config.toml
train_examples = 26041
hop_length = 160
inner_norm = false
Rows from block 6 of a small audio embedding model, named by matrix and row number. Rows with one number belong to one neuron. Each number is 50 + 15 x the weight over its row's rms, rounded and kept within 0 to 99. All counts start at 0.
After each neuron's rows are labels from the 100 clips, of 14848, where the neuron reaches its highest value: "lies over" is the class under the peak. Only what is clearly more common there than usual is listed. The data: two synthetic voices taking turns or overlapping, over music, noise or silence.
# fc1: MLP up (model.blocks.6.mlp.fc1.weight, 640x320), inputs 160-319
# fc2: MLP down (model.blocks.6.mlp.fc2.weight, 320x640, transposed), outputs 160-319

fc1.508:74 47 50 73 60 68 35 74 93 53 35 65 55 39 39 69 65 53 30 51 54 28 75 27 50 53 45 48 68 61 33 57 40 53 43 42 37 40 39 43 66 33 81 66 28 57 49 37 34 55 51 62 73 56 37 47 40 63 30 36 35 34 43 36 51 25 34 28 32 42 53 63 60 35 42 48 54 49 21 61 34 38 43 33 57 65 44 56 73 60 78 15 49 64 38 63 37 54 73 73 40 35 55 34 58 55 59 40 43 60 51 49 67 46 83 61 38 37 71 68 48 74 50 41 41 55 51 23 38 41 37 60 50 31 32 22 80 86 31 64 63 31 20 64 46 68 32 58 41 74 77 73 42 55 37 16 46 69 67 52
fc2.508:63 47 53 65 55 56 58 67 78 62 43 50 45 41 59 55 52 38 07 57 59 47 99 33 59 34 43 35 39 50 50 50 56 41 63 68 58 48 27 49 48 56 52 26 65 62 51 46 48 59 42 44 43 43 62 63 64 69 11 54 49 62 40 50 34 62 67 56 58 85 40 44 59 58 47 44 52 30 60 41 52 34 13 29 74 52 45 67 79 67 58 40 69 75 64 40 44 59 46 37 36 46 57 73 28 43 54 47 58 38 43 58 53 41 58 48 59 31 57 58 63 40 34 41 47 62 41 64 61 34 49 38 31 55 63 16 39 55 00 75 75 67 28 67 27 64 48 84 66 29 57 42 62 53 32 39 49 89 47 33
lies over: low voice

fc1.304:63 47 37 31 65 61 32 66 82 41 54 63 51 50 55 30 54 35 25 58 77 44 60 33 63 60 44 48 42 58 39 43 73 50 79 48 46 58 50 69 64 27 77 65 40 45 52 46 57 60 20 92 44 74 35 52 74 55 28 47 33 51 36 24 27 61 24 46 59 41 29 52 51 29 33 39 49 52 55 75 55 29 55 43 46 52 81 38 54 49 64 05 58 68 76 71 39 52 65 48 47 41 44 57 49 75 45 38 71 59 43 32 57 47 50 55 58 31 48 63 43 64 62 37 68 65 64 68 79 52 34 66 26 57 43 31 62 47 43 55 62 57 32 55 20 65 46 65 35 46 60 77 52 44 58 34 43 63 53 16
fc2.304:52 36 14 53 64 51 62 71 84 30 77 49 42 40 41 42 44 45 29 43 53 58 66 48 56 52 44 25 27 55 36 25 50 62 63 48 56 58 37 46 52 54 72 24 51 60 53 48 31 99 64 61 40 45 57 47 54 52 40 77 41 52 56 45 31 59 67 66 58 75 42 36 35 58 20 58 36 20 67 39 80 31 69 57 46 42 42 45 52 72 99 43 61 43 66 57 63 58 39 32 77 53 28 63 37 39 43 34 61 37 63 45 58 40 51 47 56 42 32 28 54 49 49 25 51 51 36 62 59 49 37 31 43 55 68 50 47 39 40 38 67 52 32 75 38 49 54 44 58 40 55 77 52 62 60 42 64 61 30 41
lies over: high voice

fc1.41:59 38 46 36 45 54 34 81 67 51 50 60 36 40 28 49 42 47 32 46 47 53 65 43 43 64 56 16 52 54 33 26 76 51 74 44 51 66 47 50 54 43 96 59 38 58 51 42 30 60 39 71 65 53 27 43 72 34 50 48 26 42 56 39 32 65 31 49 51 50 41 39 58 66 12 43 32 29 56 52 61 37 53 57 36 68 64 48 50 44 99 02 65 48 72 72 61 33 44 32 37 37 43 52 58 55 32 43 55 60 64 38 44 42 52 65 42 42 37 54 45 43 62 14 55 61 60 60 52 53 42 59 52 45 57 29 66 38 51 40 55 48 13 45 50 35 66 53 43 56 53 94 15 64 41 47 44 43 41 28
fc2.41:38 74 42 55 20 45 38 49 21 70 55 50 47 56 61 53 47 60 74 59 40 56 36 50 72 51 53 41 45 53 70 30 57 54 51 32 73 51 21 50 63 39 29 49 32 51 62 55 53 27 53 78 33 75 59 36 47 31 70 55 47 64 55 28 46 55 68 48 42 66 41 41 42 53 66 62 39 57 60 71 38 82 35 74 78 28 41 49 30 67 27 45 17 43 50 11 77 79 60 51 39 42 57 66 27 44 41 65 37 37 31 64 33 61 54 62 34 77 55 36 31 63 50 43 51 39 35 47 48 35 63 51 40 62 71 67 58 29 69 50 57 63 24 54 91 49 31 34 50 53 60 05 51 34 66 45 55 37 38 53
lies over: child-like voice

fc1.342:64 44 61 33 36 38 57 78 51 67 54 43 29 71 29 66 45 61 58 67 45 58 22 69 32 43 40 18 40 72 60 51 44 41 67 31 51 52 30 59 64 63 54 56 48 25 40 73 49 47 63 52 52 40 51 32 58 56 40 68 56 66 47 37 52 57 63 47 51 54 48 51 65 53 40 54 32 03 55 37 43 64 32 52 27 56 39 86 37 68 60 48 51 54 60 30 44 36 14 39 40 69 53 66 23 35 44 48 49 39 33 43 31 64 43 38 05 67 43 55 49 48 43 23 63 69 50 55 45 63 53 77 59 15 49 34 73 63 57 38 61 27 49 58 36 31 71 45 74 21 47 66 41 43 18 52 66 22 41 59
fc2.342:17 71 68 65 39 56 32 66 43 70 48 61 86 39 70 34 58 35 83 23 23 72 23 54 53 55 44 45 49 43 61 49 40 56 43 55 60 38 35 28 33 55 41 60 66 67 59 54 56 38 55 40 44 60 38 62 63 65 66 57 70 24 62 42 41 56 57 68 44 64 47 53 36 19 38 43 59 42 38 54 31 75 19 71 42 44 62 69 55 55 47 62 26 25 45 30 57 63 66 75 52 54 73 39 42 63 67 36 43 63 31 57 56 32 51 62 44 61 64 21 49 55 43 39 55 25 44 32 55 29 59 43 58 69 49 44 30 31 57 47 39 51 71 64 68 49 57 39 30 75 18 56 67 71 24 57 67 36 45 70
lies over: child-like voice

fc1.326:46 47 46 26 41 33 42 43 53 33 60 54 43 35 57 27 33 41 58 40 67 53 26 54 39 62 56 33 41 31 36 12 80 53 74 48 60 94 71 41 47 35 65 59 75 68 39 47 51 67 46 62 43 52 39 52 54 32 64 47 23 23 43 53 20 73 17 64 61 32 40 47 38 76 22 47 36 48 85 43 65 60 69 51 38 49 67 33 32 28 64 36 57 30 69 74 68 35 60 24 45 44 40 43 55 65 24 50 48 56 70 28 65 36 09 58 64 54 33 34 42 45 62 41 64 37 69 62 68 61 58 38 55 64 66 54 37 13 66 39 35 77 39 27 42 45 61 32 34 58 59 67 45 28 54 62 30 31 33 45
fc2.326:56 39 36 64 59 56 53 73 82 33 82 67 27 47 52 55 57 46 36 61 68 39 63 46 43 19 61 37 58 41 40 69 46 35 48 40 45 59 40 46 51 56 65 34 53 49 49 41 39 82 36 56 45 41 59 56 66 68 43 48 38 60 36 49 64 54 56 57 30 71 43 43 63 55 61 43 62 23 57 35 65 55 83 48 71 75 47 63 13 77 75 37 78 61 40 41 60 54 40 65 49 33 43 52 46 64 46 58 52 61 61 59 60 29 74 65 57 26 33 49 41 37 40 54 45 48 36 51 36 26 36 34 59 49 51 32 66 56 73 31 68 56 34 46 41 46 44 35 47 33 84 59 72 52 41 32 24 00 57 32
lies over: high voice

fc1.445:67 51 52 38 51 41 38 58 41 67 18 32 49 52 33 55 70 58 43 44 61 32 56 39 42 69 55 52 63 66 49 60 32 36 51 44 37 45 50 43 69 47 54 71 12 39 59 25 40 24 55 61 57 47 48 45 35 61 48 37 52 42 38 36 51 45 37 12 54 17 58 65 60 45 47 40 57 53 22 68 10 40 26 28 52 64 50 51 71 41 51 56 52 62 48 45 40 48 66 60 30 60 73 44 45 58 55 23 58 56 39 41 33 69 47 54 33 44 72 79 55 57 43 46 58 72 37 54 55 80 57 86 52 23 38 29 88 84 38 64 47 17 57 64 40 57 43 68 49 50 67 57 31 58 32 22 41 65 72 69
fc2.445:55 24 50 64 40 34 62 50 41 25 59 47 38 20 52 45 24 34 63 36 59 54 34 51 61 51 44 45 36 66 50 23 47 55 73 74 59 75 61 65 29 40 37 29 50 76 45 52 39 56 73 64 50 32 65 38 42 20 77 55 59 38 57 58 23 73 49 75 66 56 31 32 12 57 28 46 15 50 83 52 71 62 71 67 55 33 37 47 30 41 43 74 58 21 41 59 77 48 53 40 55 54 33 50 46 49 32 48 58 42 68 56 50 53 43 46 70 61 15 43 47 58 65 46 34 62 65 54 37 53 47 39 55 40 62 65 28 38 79 32 48 69 76 36 64 37 62 23 70 57 44 61 46 43 53 55 48 34 44 46
lies over: low voice

fc1.359:47 56 55 44 49 35 70 61 76 28 34 53 21 36 18 77 55 54 22 35 61 72 64 74 27 45 52 40 47 71 56 50 16 42 29 45 46 45 50 32 55 66 67 55 38 39 46 55 25 45 51 52 41 46 64 42 34 51 28 52 45 41 34 32 40 61 36 66 47 48 64 35 63 46 22 21 29 45 47 45 30 47 38 44 50 56 28 50 69 46 67 33 60 43 36 54 42 45 30 46 22 55 65 64 36 57 45 44 54 37 58 51 33 37 43 85 12 69 39 53 51 51 43 40 53 67 57 43 44 69 76 56 59 24 22 22 28 59 27 60 54 36 48 36 36 36 91 61 69 39 46 70 54 14 36 47 32 62 59 46
fc2.359:51 34 18 65 76 50 66 51 79 63 77 47 46 66 44 72 49 70 42 72 50 41 42 27 30 55 51 64 31 49 36 46 47 41 56 74 32 49 30 53 57 62 37 33 43 44 55 42 55 89 61 56 47 41 66 30 38 58 40 61 71 44 63 62 54 51 71 32 44 39 56 32 48 61 66 62 47 43 41 39 75 21 60 65 66 27 47 45 24 81 25 60 53 40 39 45 56 56 44 48 72 47 26 43 50 22 65 49 41 26 29 60 48 73 57 18 51 49 26 58 59 71 55 63 19 61 57 54 42 66 20 37 28 41 39 36 73 61 51 25 67 44 49 68 60 35 23 30 54 50 74 19 38 60 59 50 44 56 41 57
lies over: child-like voice

fc1.113:63 45 43 50 61 33 41 59 48 68 25 37 58 37 51 67 79 57 38 42 73 28 70 30 49 60 65 55 62 66 46 63 44 32 55 42 34 45 42 45 73 58 49 58 25 61 71 13 36 31 47 73 50 45 55 61 42 61 40 26 52 46 20 33 46 47 42 13 46 39 55 64 41 49 52 36 53 59 37 65 24 37 30 19 69 74 49 43 70 47 47 52 72 69 43 50 41 51 80 63 44 44 67 50 47 68 62 16 64 50 39 40 40 58 61 61 37 23 77 65 54 57 39 50 46 67 37 56 53 54 48 83 41 25 49 28 90 83 31 70 60 29 52 65 43 54 38 69 61 47 68 53 41 67 42 31 23 67 78 56
fc2.113:53 21 47 64 46 39 57 50 42 31 57 42 36 36 38 51 19 40 64 44 45 53 31 50 53 46 37 47 37 75 46 16 43 62 63 77 54 68 61 68 30 34 39 42 38 71 34 45 41 62 80 61 68 29 57 23 31 19 72 55 57 31 79 71 34 49 47 58 54 46 42 30 23 62 29 61 23 50 65 48 73 58 68 67 46 19 28 46 28 43 37 79 45 23 40 62 78 48 50 43 55 61 35 33 54 32 41 55 46 43 66 67 44 64 55 42 62 67 11 51 41 68 78 44 42 59 63 39 28 54 42 39 72 33 46 62 37 43 77 31 46 50 79 39 85 34 54 24 58 78 55 59 30 43 55 45 59 39 45 56
lies over: low voice

fc1.579:44 61 47 40 50 38 39 48 50 31 74 77 41 39 58 34 40 43 68 42 41 50 10 61 49 44 39 50 56 26 30 42 67 42 53 42 47 75 65 44 47 66 50 43 70 47 39 65 42 79 56 36 59 52 44 55 76 33 66 66 50 40 53 65 41 58 48 75 47 55 31 29 50 36 37 58 37 53 55 27 67 59 80 67 26 23 55 46 00 50 56 49 44 39 56 60 58 20 22 35 59 54 34 43 41 45 36 52 49 65 75 38 61 25 37 47 46 63 11 23 51 33 44 47 56 39 52 62 50 49 47 22 65 67 80 67 32 25 83 08 56 59 54 22 30 49 61 21 26 54 45 55 56 32 59 58 54 00 12 39
fc2.579:41 52 48 49 48 26 47 46 33 56 56 19 59 62 06 58 42 71 75 36 42 65 26 67 48 69 58 49 62 47 59 56 36 74 39 52 57 45 56 48 33 46 48 73 28 37 53 55 44 49 76 38 37 47 40 30 38 46 64 52 62 35 61 77 56 31 60 34 42 19 81 61 48 56 58 55 51 62 39 49 52 59 63 65 54 37 35 47 42 49 54 57 37 34 27 51 57 42 63 50 57 71 55 40 58 27 56 54 12 37 49 60 42 73 42 42 49 86 50 35 53 62 58 52 45 52 62 43 37 78 60 44 64 46 21 66 42 50 63 39 27 51 66 47 77 31 32 37 61 67 34 55 32 41 48 43 63 39 43 95
lies over: deep voice

fc1.75:46 57 69 57 28 74 34 46 38 41 22 55 51 63 41 40 38 43 47 60 55 52 57 44 63 56 52 52 55 34 54 53 84 75 60 54 66 48 75 53 51 34 65 72 45 47 38 54 58 41 27 46 47 53 38 48 77 47 59 32 22 50 51 34 48 32 14 39 56 49 49 53 55 59 35 61 55 61 47 52 39 58 57 37 56 59 85 42 57 19 57 38 49 63 80 85 46 50 46 50 05 48 53 54 57 47 27 53 51 74 77 41 63 54 39 55 63 50 54 64 51 54 54 54 73 57 67 73 72 66 51 52 43 77 69 55 42 42 43 66 37 67 46 19 50 74 37 62 34 58 58 58 41 36 58 46 58 70 43 51
fc2.75:25 91 65 52 39 53 21 40 10 58 17 54 70 51 57 42 52 35 44 38 17 62 54 61 37 53 40 62 71 47 55 67 46 58 17 52 49 27 67 25 37 49 52 61 66 55 64 77 74 13 56 26 54 63 33 62 50 62 52 39 47 34 77 72 66 35 48 56 49 52 41 74 69 24 48 46 62 73 26 46 28 55 39 47 35 34 29 41 74 24 50 52 15 53 42 65 21 54 41 51 36 48 65 45 51 58 51 48 37 56 52 59 58 37 49 43 28 56 72 55 49 32 22 55 52 29 42 30 47 42 73 41 65 73 33 62 27 53 38 86 21 39 57 33 43 59 59 75 34 44 28 62 53 40 58 47 70 70 45 58
lies over: high voice

fc1.328:30 60 43 39 52 50 42 46 52 31 76 74 43 47 48 41 38 49 69 47 41 59 12 70 51 43 37 55 50 24 37 44 57 44 46 43 49 61 61 39 46 63 45 44 72 41 40 69 40 80 48 33 57 55 41 49 73 27 69 68 48 40 55 65 49 63 47 73 41 58 39 32 60 41 39 61 40 50 50 32 67 56 80 69 27 25 49 42 03 49 56 48 48 37 50 63 45 28 16 39 57 56 33 47 45 45 38 58 50 65 78 36 55 29 35 54 46 61 02 30 52 35 47 50 55 44 58 53 58 47 45 25 62 68 90 63 36 31 79 12 50 58 50 13 40 50 63 27 29 49 41 55 50 29 64 59 52 00 18 37
fc2.328:48 48 43 52 46 31 40 45 39 53 60 19 59 61 10 59 41 73 75 36 42 66 23 62 49 69 55 49 60 39 57 56 39 68 47 53 64 46 67 52 30 43 50 70 30 40 46 53 50 48 75 40 46 49 38 25 41 41 68 53 55 32 63 77 55 27 60 39 45 17 74 56 43 59 51 58 47 57 41 46 53 57 64 65 52 36 40 44 43 47 56 53 40 32 30 56 62 40 61 51 62 71 52 38 58 23 52 60 15 39 51 58 52 75 44 45 49 86 47 39 50 69 64 49 42 47 61 49 29 72 56 53 65 51 25 71 41 51 65 38 26 51 54 44 77 35 32 33 61 69 37 63 33 36 53 42 62 39 40 94
lies over: deep voice

fc1.170:64 11 45 59 51 47 54 56 55 37 54 46 42 29 46 44 67 40 52 50 87 38 63 25 56 63 45 25 29 48 54 38 49 55 76 57 71 66 63 68 40 36 56 35 34 64 29 27 21 46 40 93 65 36 49 29 64 21 56 41 42 25 27 29 32 55 43 57 56 50 48 34 29 59 50 44 03 45 84 68 69 50 59 58 58 46 50 52 47 29 57 47 86 44 68 57 75 28 66 53 53 53 43 53 43 44 25 34 82 53 84 52 60 50 44 50 46 38 37 61 35 63 71 44 38 79 58 69 40 47 24 59 53 29 69 51 70 66 63 31 57 50 45 42 56 39 54 33 41 63 70 58 24 38 46 28 34 45 62 40
fc2.170:54 51 30 57 82 30 28 32 27 41 29 60 49 47 53 49 39 46 31 43 47 43 55 53 30 53 36 82 84 69 26 60 45 35 38 29 40 49 69 41 52 58 29 54 52 60 40 44 36 31 65 40 58 21 42 36 27 34 51 37 73 43 53 64 44 40 37 49 71 42 44 58 51 42 50 71 46 81 37 27 53 19 63 34 37 32 31 22 71 35 03 96 46 68 44 78 52 39 49 50 41 65 40 47 48 37 65 37 53 49 58 64 57 47 40 46 35 66 54 57 64 52 28 74 59 56 48 58 42 62 40 58 80 35 39 59 48 60 33 69 50 47 95 48 49 53 57 72 41 56 55 31 33 45 76 34 51 85 46 55
lies over: no speech

fc1.615:24 63 43 30 50 50 43 43 49 40 78 68 48 53 51 44 40 46 61 47 40 64 16 79 51 45 42 51 51 26 40 43 53 50 41 43 45 57 62 42 50 57 51 44 67 31 34 65 38 80 41 32 64 60 43 56 70 34 67 64 44 34 58 63 56 59 45 77 44 54 50 33 68 36 39 61 43 45 49 40 68 61 79 65 16 21 50 43 07 51 54 45 46 36 49 66 38 29 15 41 59 54 32 49 53 44 37 60 49 66 76 34 46 27 41 52 42 59 05 34 46 33 45 47 59 39 60 50 56 44 56 25 62 71 82 65 35 29 77 14 45 53 44 13 40 45 64 34 33 47 40 52 50 32 66 63 56 00 25 36
fc2.615:50 46 43 47 48 33 39 45 40 53 65 23 57 60 12 57 44 74 75 36 42 63 21 60 45 65 58 50 60 41 56 54 41 66 45 51 63 47 61 53 35 50 56 73 37 36 47 53 50 52 75 37 46 45 37 21 41 40 73 52 51 36 62 76 50 28 58 35 41 18 72 58 44 59 56 61 50 59 37 47 54 56 66 68 55 36 39 45 44 50 60 48 37 32 30 53 57 36 60 49 69 65 50 37 60 24 53 59 19 38 56 53 55 75 42 42 46 88 45 39 51 66 64 47 41 50 62 50 31 70 54 52 64 48 26 67 37 51 66 38 28 52 51 45 77 34 26 36 56 69 38 62 30 34 55 43 64 36 35 93
lies over: deep voice

fc1.496:55 49 53 24 49 39 67 95 67 56 46 61 27 61 35 72 40 57 32 64 35 64 35 65 49 36 59 16 49 67 46 38 43 37 53 50 46 60 52 51 72 65 73 71 42 22 39 66 41 53 64 56 60 57 54 44 61 47 29 49 38 52 39 43 65 56 47 48 41 70 58 38 72 37 07 70 43 27 43 38 52 52 54 39 18 62 33 65 43 53 92 20 47 65 46 48 43 42 35 48 35 45 44 63 48 55 26 48 53 45 54 50 24 50 43 50 37 52 38 51 39 43 64 00 64 53 44 34 45 47 67 53 63 19 37 36 74 42 42 64 62 32 33 27 54 39 61 76 64 38 46 91 49 30 51 45 60 45 51 48
fc2.496:27 54 61 48 57 56 38 44 43 36 43 66 61 41 56 26 70 34 55 46 35 70 73 46 74 64 43 54 61 32 64 74 32 48 56 48 65 42 45 35 31 43 52 48 37 51 48 73 52 50 31 40 28 76 38 54 79 49 70 40 59 51 27 27 46 83 57 93 65 60 39 48 41 15 24 36 44 60 45 54 39 60 39 44 73 47 77 55 98 42 46 59 54 57 77 55 45 57 52 67 55 56 62 69 38 63 67 33 77 61 49 30 78 12 25 67 52 66 54 38 72 45 38 55 44 44 27 51 79 44 59 63 47 76 57 73 30 23 53 62 42 78 58 46 27 84 50 56 38 35 07 50 72 51 40 39 50 70 29 41
lies over: child-like voice

fc1.61:23 57 46 28 49 49 46 48 47 38 74 74 45 48 51 46 35 47 63 46 43 65 09 75 55 41 40 53 49 24 37 42 56 45 46 45 44 53 63 44 55 63 50 50 67 34 37 71 38 83 47 29 59 63 39 48 68 31 68 68 52 39 60 65 55 58 47 73 43 56 47 33 68 33 34 63 45 50 50 38 67 58 78 69 22 24 48 42 05 56 56 47 42 38 50 63 42 31 13 40 59 59 32 49 51 45 36 61 46 61 76 38 50 28 36 53 46 58 01 31 49 32 55 51 64 44 57 48 58 48 51 25 65 66 81 62 32 35 79 18 40 57 48 19 41 45 68 27 33 50 35 53 48 28 73 64 50 00 23 41
fc2.61:49 46 41 54 49 33 40 47 40 50 63 23 59 59 07 57 42 72 78 37 44 62 24 63 42 63 58 51 60 42 55 55 40 67 43 53 65 47 62 53 34 42 58 72 33 40 48 55 51 51 74 40 46 47 37 24 42 40 72 48 44 38 63 75 53 25 62 37 43 18 70 55 43 55 54 62 49 62 36 47 57 55 67 66 56 39 40 40 40 49 63 47 36 28 28 56 62 42 61 48 64 73 49 35 62 28 53 58 14 42 53 53 52 74 41 43 47 81 48 41 51 70 66 49 43 48 60 44 27 72 53 50 67 47 22 70 41 46 71 39 28 49 49 46 73 37 29 29 55 69 35 63 33 37 56 42 67 36 37 93
lies over: deep voice

fc1.582:70 43 45 44 52 44 37 86 80 40 53 66 27 50 35 37 52 34 43 57 72 44 59 56 48 50 57 25 38 53 45 14 49 55 68 69 52 62 55 48 53 49 69 39 36 39 37 38 35 50 40 71 83 60 31 49 62 43 41 58 47 49 21 43 34 68 39 65 44 42 31 28 59 48 16 43 41 23 60 44 56 50 65 54 22 38 58 66 52 57 94 39 68 45 66 57 54 30 43 37 30 46 58 55 48 68 37 68 70 68 55 27 47 39 53 64 35 63 25 57 45 47 74 23 66 72 57 60 58 45 51 48 45 34 67 27 63 41 40 33 62 49 31 46 47 41 81 48 37 49 79 99 44 38 25 53 37 45 42 31
fc2.582:69 36 54 40 40 45 43 44 34 42 57 77 39 49 69 54 57 49 56 47 63 35 21 54 53 46 59 16 51 52 61 28 80 25 24 10 48 57 46 33 62 49 66 71 42 69 50 54 38 38 19 58 73 52 63 49 49 27 53 50 33 56 26 54 59 44 09 39 44 52 39 57 58 58 47 39 38 47 42 55 50 49 48 37 43 57 44 49 53 52 82 33 75 58 66 35 49 43 77 63 43 57 27 42 47 36 47 58 40 41 30 57 66 26 62 44 46 43 52 61 32 62 67 32 39 55 66 42 68 31 40 64 48 49 70 73 52 43 68 53 49 47 14 57 36 54 72 37 52 59 53 91 64 60 45 34 55 70 58 63
lies over: child-like voice

fc1.223:41 47 48 36 52 42 36 85 79 40 51 59 33 39 43 72 41 58 35 43 66 38 57 47 59 52 51 38 58 52 39 23 62 64 59 53 55 76 43 62 63 62 99 46 52 40 30 48 24 71 52 62 53 74 38 51 62 42 36 49 26 33 31 41 38 65 30 47 54 55 51 43 40 60 21 49 50 37 66 74 55 35 67 38 48 58 68 59 52 48 99 19 48 54 47 70 57 41 46 41 33 30 38 46 61 56 42 30 67 64 57 24 28 30 47 77 57 36 46 38 47 55 56 21 54 59 59 49 77 47 36 60 47 43 52 29 54 58 44 51 54 38 31 48 54 42 43 38 59 60 58 97 48 50 32 52 35 55 37 47
fc2.223:46 66 44 39 29 56 61 29 37 68 45 42 59 67 63 25 50 66 59 56 37 65 21 55 51 53 21 68 53 44 58 60 47 60 27 71 57 41 68 44 49 42 17 70 59 39 37 55 61 19 50 55 62 74 45 54 54 49 68 50 73 63 57 63 95 45 49 53 43 41 57 59 58 56 38 49 74 80 49 60 41 51 32 61 63 27 54 33 38 42 01 72 12 58 52 67 32 73 30 54 39 32 53 55 46 27 67 78 46 49 35 71 43 63 51 51 52 76 50 63 68 18 60 57 71 49 34 48 28 77 58 39 41 61 57 57 71 45 56 59 36 48 87 37 59 61 48 59 63 46 32 23 25 44 47 45 89 42 48 63
lies over: child-like voice

fc1.498:31 56 45 41 46 46 49 45 49 30 74 71 47 46 51 38 36 47 69 44 43 57 09 64 54 42 38 51 52 23 40 46 62 47 46 44 50 67 63 42 43 58 49 43 70 42 39 68 38 80 46 35 54 54 39 54 71 30 72 66 47 42 58 71 49 59 49 77 46 59 39 34 59 38 41 60 40 44 59 33 72 64 81 66 29 26 50 42 03 50 56 45 43 34 52 62 50 26 17 39 59 58 34 50 43 42 37 59 48 61 76 40 59 27 31 47 48 62 03 30 46 33 49 49 57 37 57 53 57 43 48 21 64 69 81 69 33 21 81 10 51 62 49 14 43 53 61 22 28 46 43 52 50 31 61 58 51 00 18 38
fc2.498:52 48 44 48 46 29 45 44 33 50 59 21 57 57 05 62 43 74 83 35 48 64 23 62 48 65 52 50 59 43 57 51 39 72 50 51 60 49 61 57 33 44 52 68 33 40 47 51 43 53 77 42 47 44 40 23 33 39 71 54 56 33 56 80 54 31 62 39 46 20 77 57 42 64 56 56 46 60 44 43 55 56 61 69 52 35 38 48 41 49 55 54 40 33 27 54 65 39 58 45 59 72 50 37 58 24 52 57 16 34 53 56 50 78 42 46 50 88 47 37 48 72 64 49 39 53 67 47 33 70 58 53 68 43 26 68 40 48 67 38 25 54 56 44 78 34 35 32 60 67 36 57 31 37 51 44 61 36 38 90
lies over: deep voice

fc1.148:56 07 45 53 46 47 58 51 54 31 63 40 50 28 46 51 61 36 60 50 80 45 52 25 55 64 45 17 27 72 53 34 46 55 76 60 64 59 70 56 53 41 51 40 31 68 29 21 22 49 40 86 64 38 52 27 53 18 65 39 39 32 40 28 29 54 35 52 57 52 55 36 31 62 49 47 13 39 76 74 72 60 67 64 51 53 46 51 35 24 55 46 75 38 60 60 64 44 68 60 54 55 37 53 59 40 18 30 75 49 93 57 52 56 48 43 40 35 31 62 41 71 67 43 46 71 58 51 40 51 26 74 58 26 60 58 67 64 75 25 47 34 45 36 67 34 61 31 54 72 65 57 24 42 44 37 40 39 63 40
fc2.148:56 52 31 65 84 22 37 37 40 51 25 63 42 46 57 61 47 43 23 51 41 45 65 46 37 36 29 71 82 65 34 69 35 37 40 28 50 63 61 46 56 63 29 46 57 61 42 43 37 35 60 45 61 17 52 38 24 51 28 38 67 45 52 66 38 42 49 53 57 61 41 53 48 45 61 78 50 79 40 13 49 21 45 27 47 36 19 25 83 36 01 80 46 71 28 73 62 42 55 59 41 48 48 43 53 33 71 38 52 52 50 77 51 50 51 46 36 66 58 46 61 48 32 73 47 44 33 53 30 39 37 54 81 29 48 43 52 60 08 81 64 41 80 54 50 49 43 74 39 60 65 27 53 53 57 40 51 91 47 54
lies over: no speech

fc1.45:66 13 44 59 56 39 49 54 57 42 55 41 44 28 44 51 66 43 52 45 85 34 68 24 54 68 45 28 34 50 49 44 49 51 77 54 69 66 68 61 38 40 62 29 32 64 31 19 20 46 46 85 65 37 50 29 55 27 53 38 41 27 26 32 23 59 43 49 54 48 52 43 27 59 54 41 07 43 80 58 66 55 54 56 57 52 39 51 55 28 60 45 85 50 58 61 77 31 67 51 45 57 46 50 43 43 34 29 78 51 82 49 61 53 41 44 42 32 43 60 36 66 65 47 40 76 51 74 42 47 24 61 56 28 67 50 75 66 62 36 58 46 43 43 53 40 54 40 45 66 71 60 22 39 40 29 34 49 61 44
fc2.45:58 44 30 59 79 20 31 22 28 32 24 58 49 31 58 52 45 40 28 36 56 43 59 47 42 52 30 75 73 63 26 61 42 36 51 35 43 63 81 41 57 60 40 44 46 72 40 35 28 27 61 54 54 29 50 38 34 32 52 35 67 39 53 58 23 47 33 51 72 45 40 53 30 50 52 61 41 92 44 32 62 24 70 30 52 37 36 07 70 28 11 90 46 69 45 87 56 36 59 47 40 55 35 47 50 47 53 30 59 51 66 60 58 49 38 48 45 64 49 52 73 54 33 82 50 47 49 56 38 60 34 60 73 35 49 67 52 66 38 76 60 44 83 36 50 46 52 66 43 63 56 30 45 44 82 38 46 88 55 50
lies over: no speech

fc1.34:28 57 45 40 54 48 50 48 51 30 76 72 44 53 50 38 36 48 66 48 40 59 15 73 52 43 41 52 48 23 43 44 59 48 44 49 48 58 61 45 46 62 45 42 71 37 38 67 41 78 52 33 55 53 43 51 68 33 69 66 47 41 63 68 49 61 47 79 43 59 42 31 58 40 41 63 43 46 55 33 69 62 78 69 28 20 52 42 01 53 57 47 45 38 50 63 45 26 13 36 62 53 30 49 44 41 32 63 45 59 78 40 55 28 35 51 50 60 00 31 47 34 50 51 59 45 57 49 53 44 51 21 65 68 80 66 33 30 82 08 50 61 48 16 42 48 65 30 32 45 38 51 49 31 67 58 53 00 18 36
fc2.34:52 45 45 48 47 28 47 46 34 48 60 20 54 57 10 62 42 73 81 36 45 63 22 63 48 66 53 44 57 38 62 52 42 70 46 56 64 50 62 57 34 40 53 70 30 38 45 58 44 51 71 38 48 46 35 23 40 36 76 57 54 33 58 80 54 32 60 38 40 19 71 54 41 56 53 60 47 58 41 44 57 62 68 65 54 39 38 44 39 48 58 51 38 30 33 57 66 38 59 44 62 74 49 40 61 23 49 56 13 40 54 56 54 76 41 43 50 84 43 35 47 69 65 49 40 55 67 45 32 73 56 53 65 46 28 71 39 50 68 38 25 54 54 40 76 35 34 31 59 71 39 56 33 36 55 44 64 36 41 91
lies over: deep voice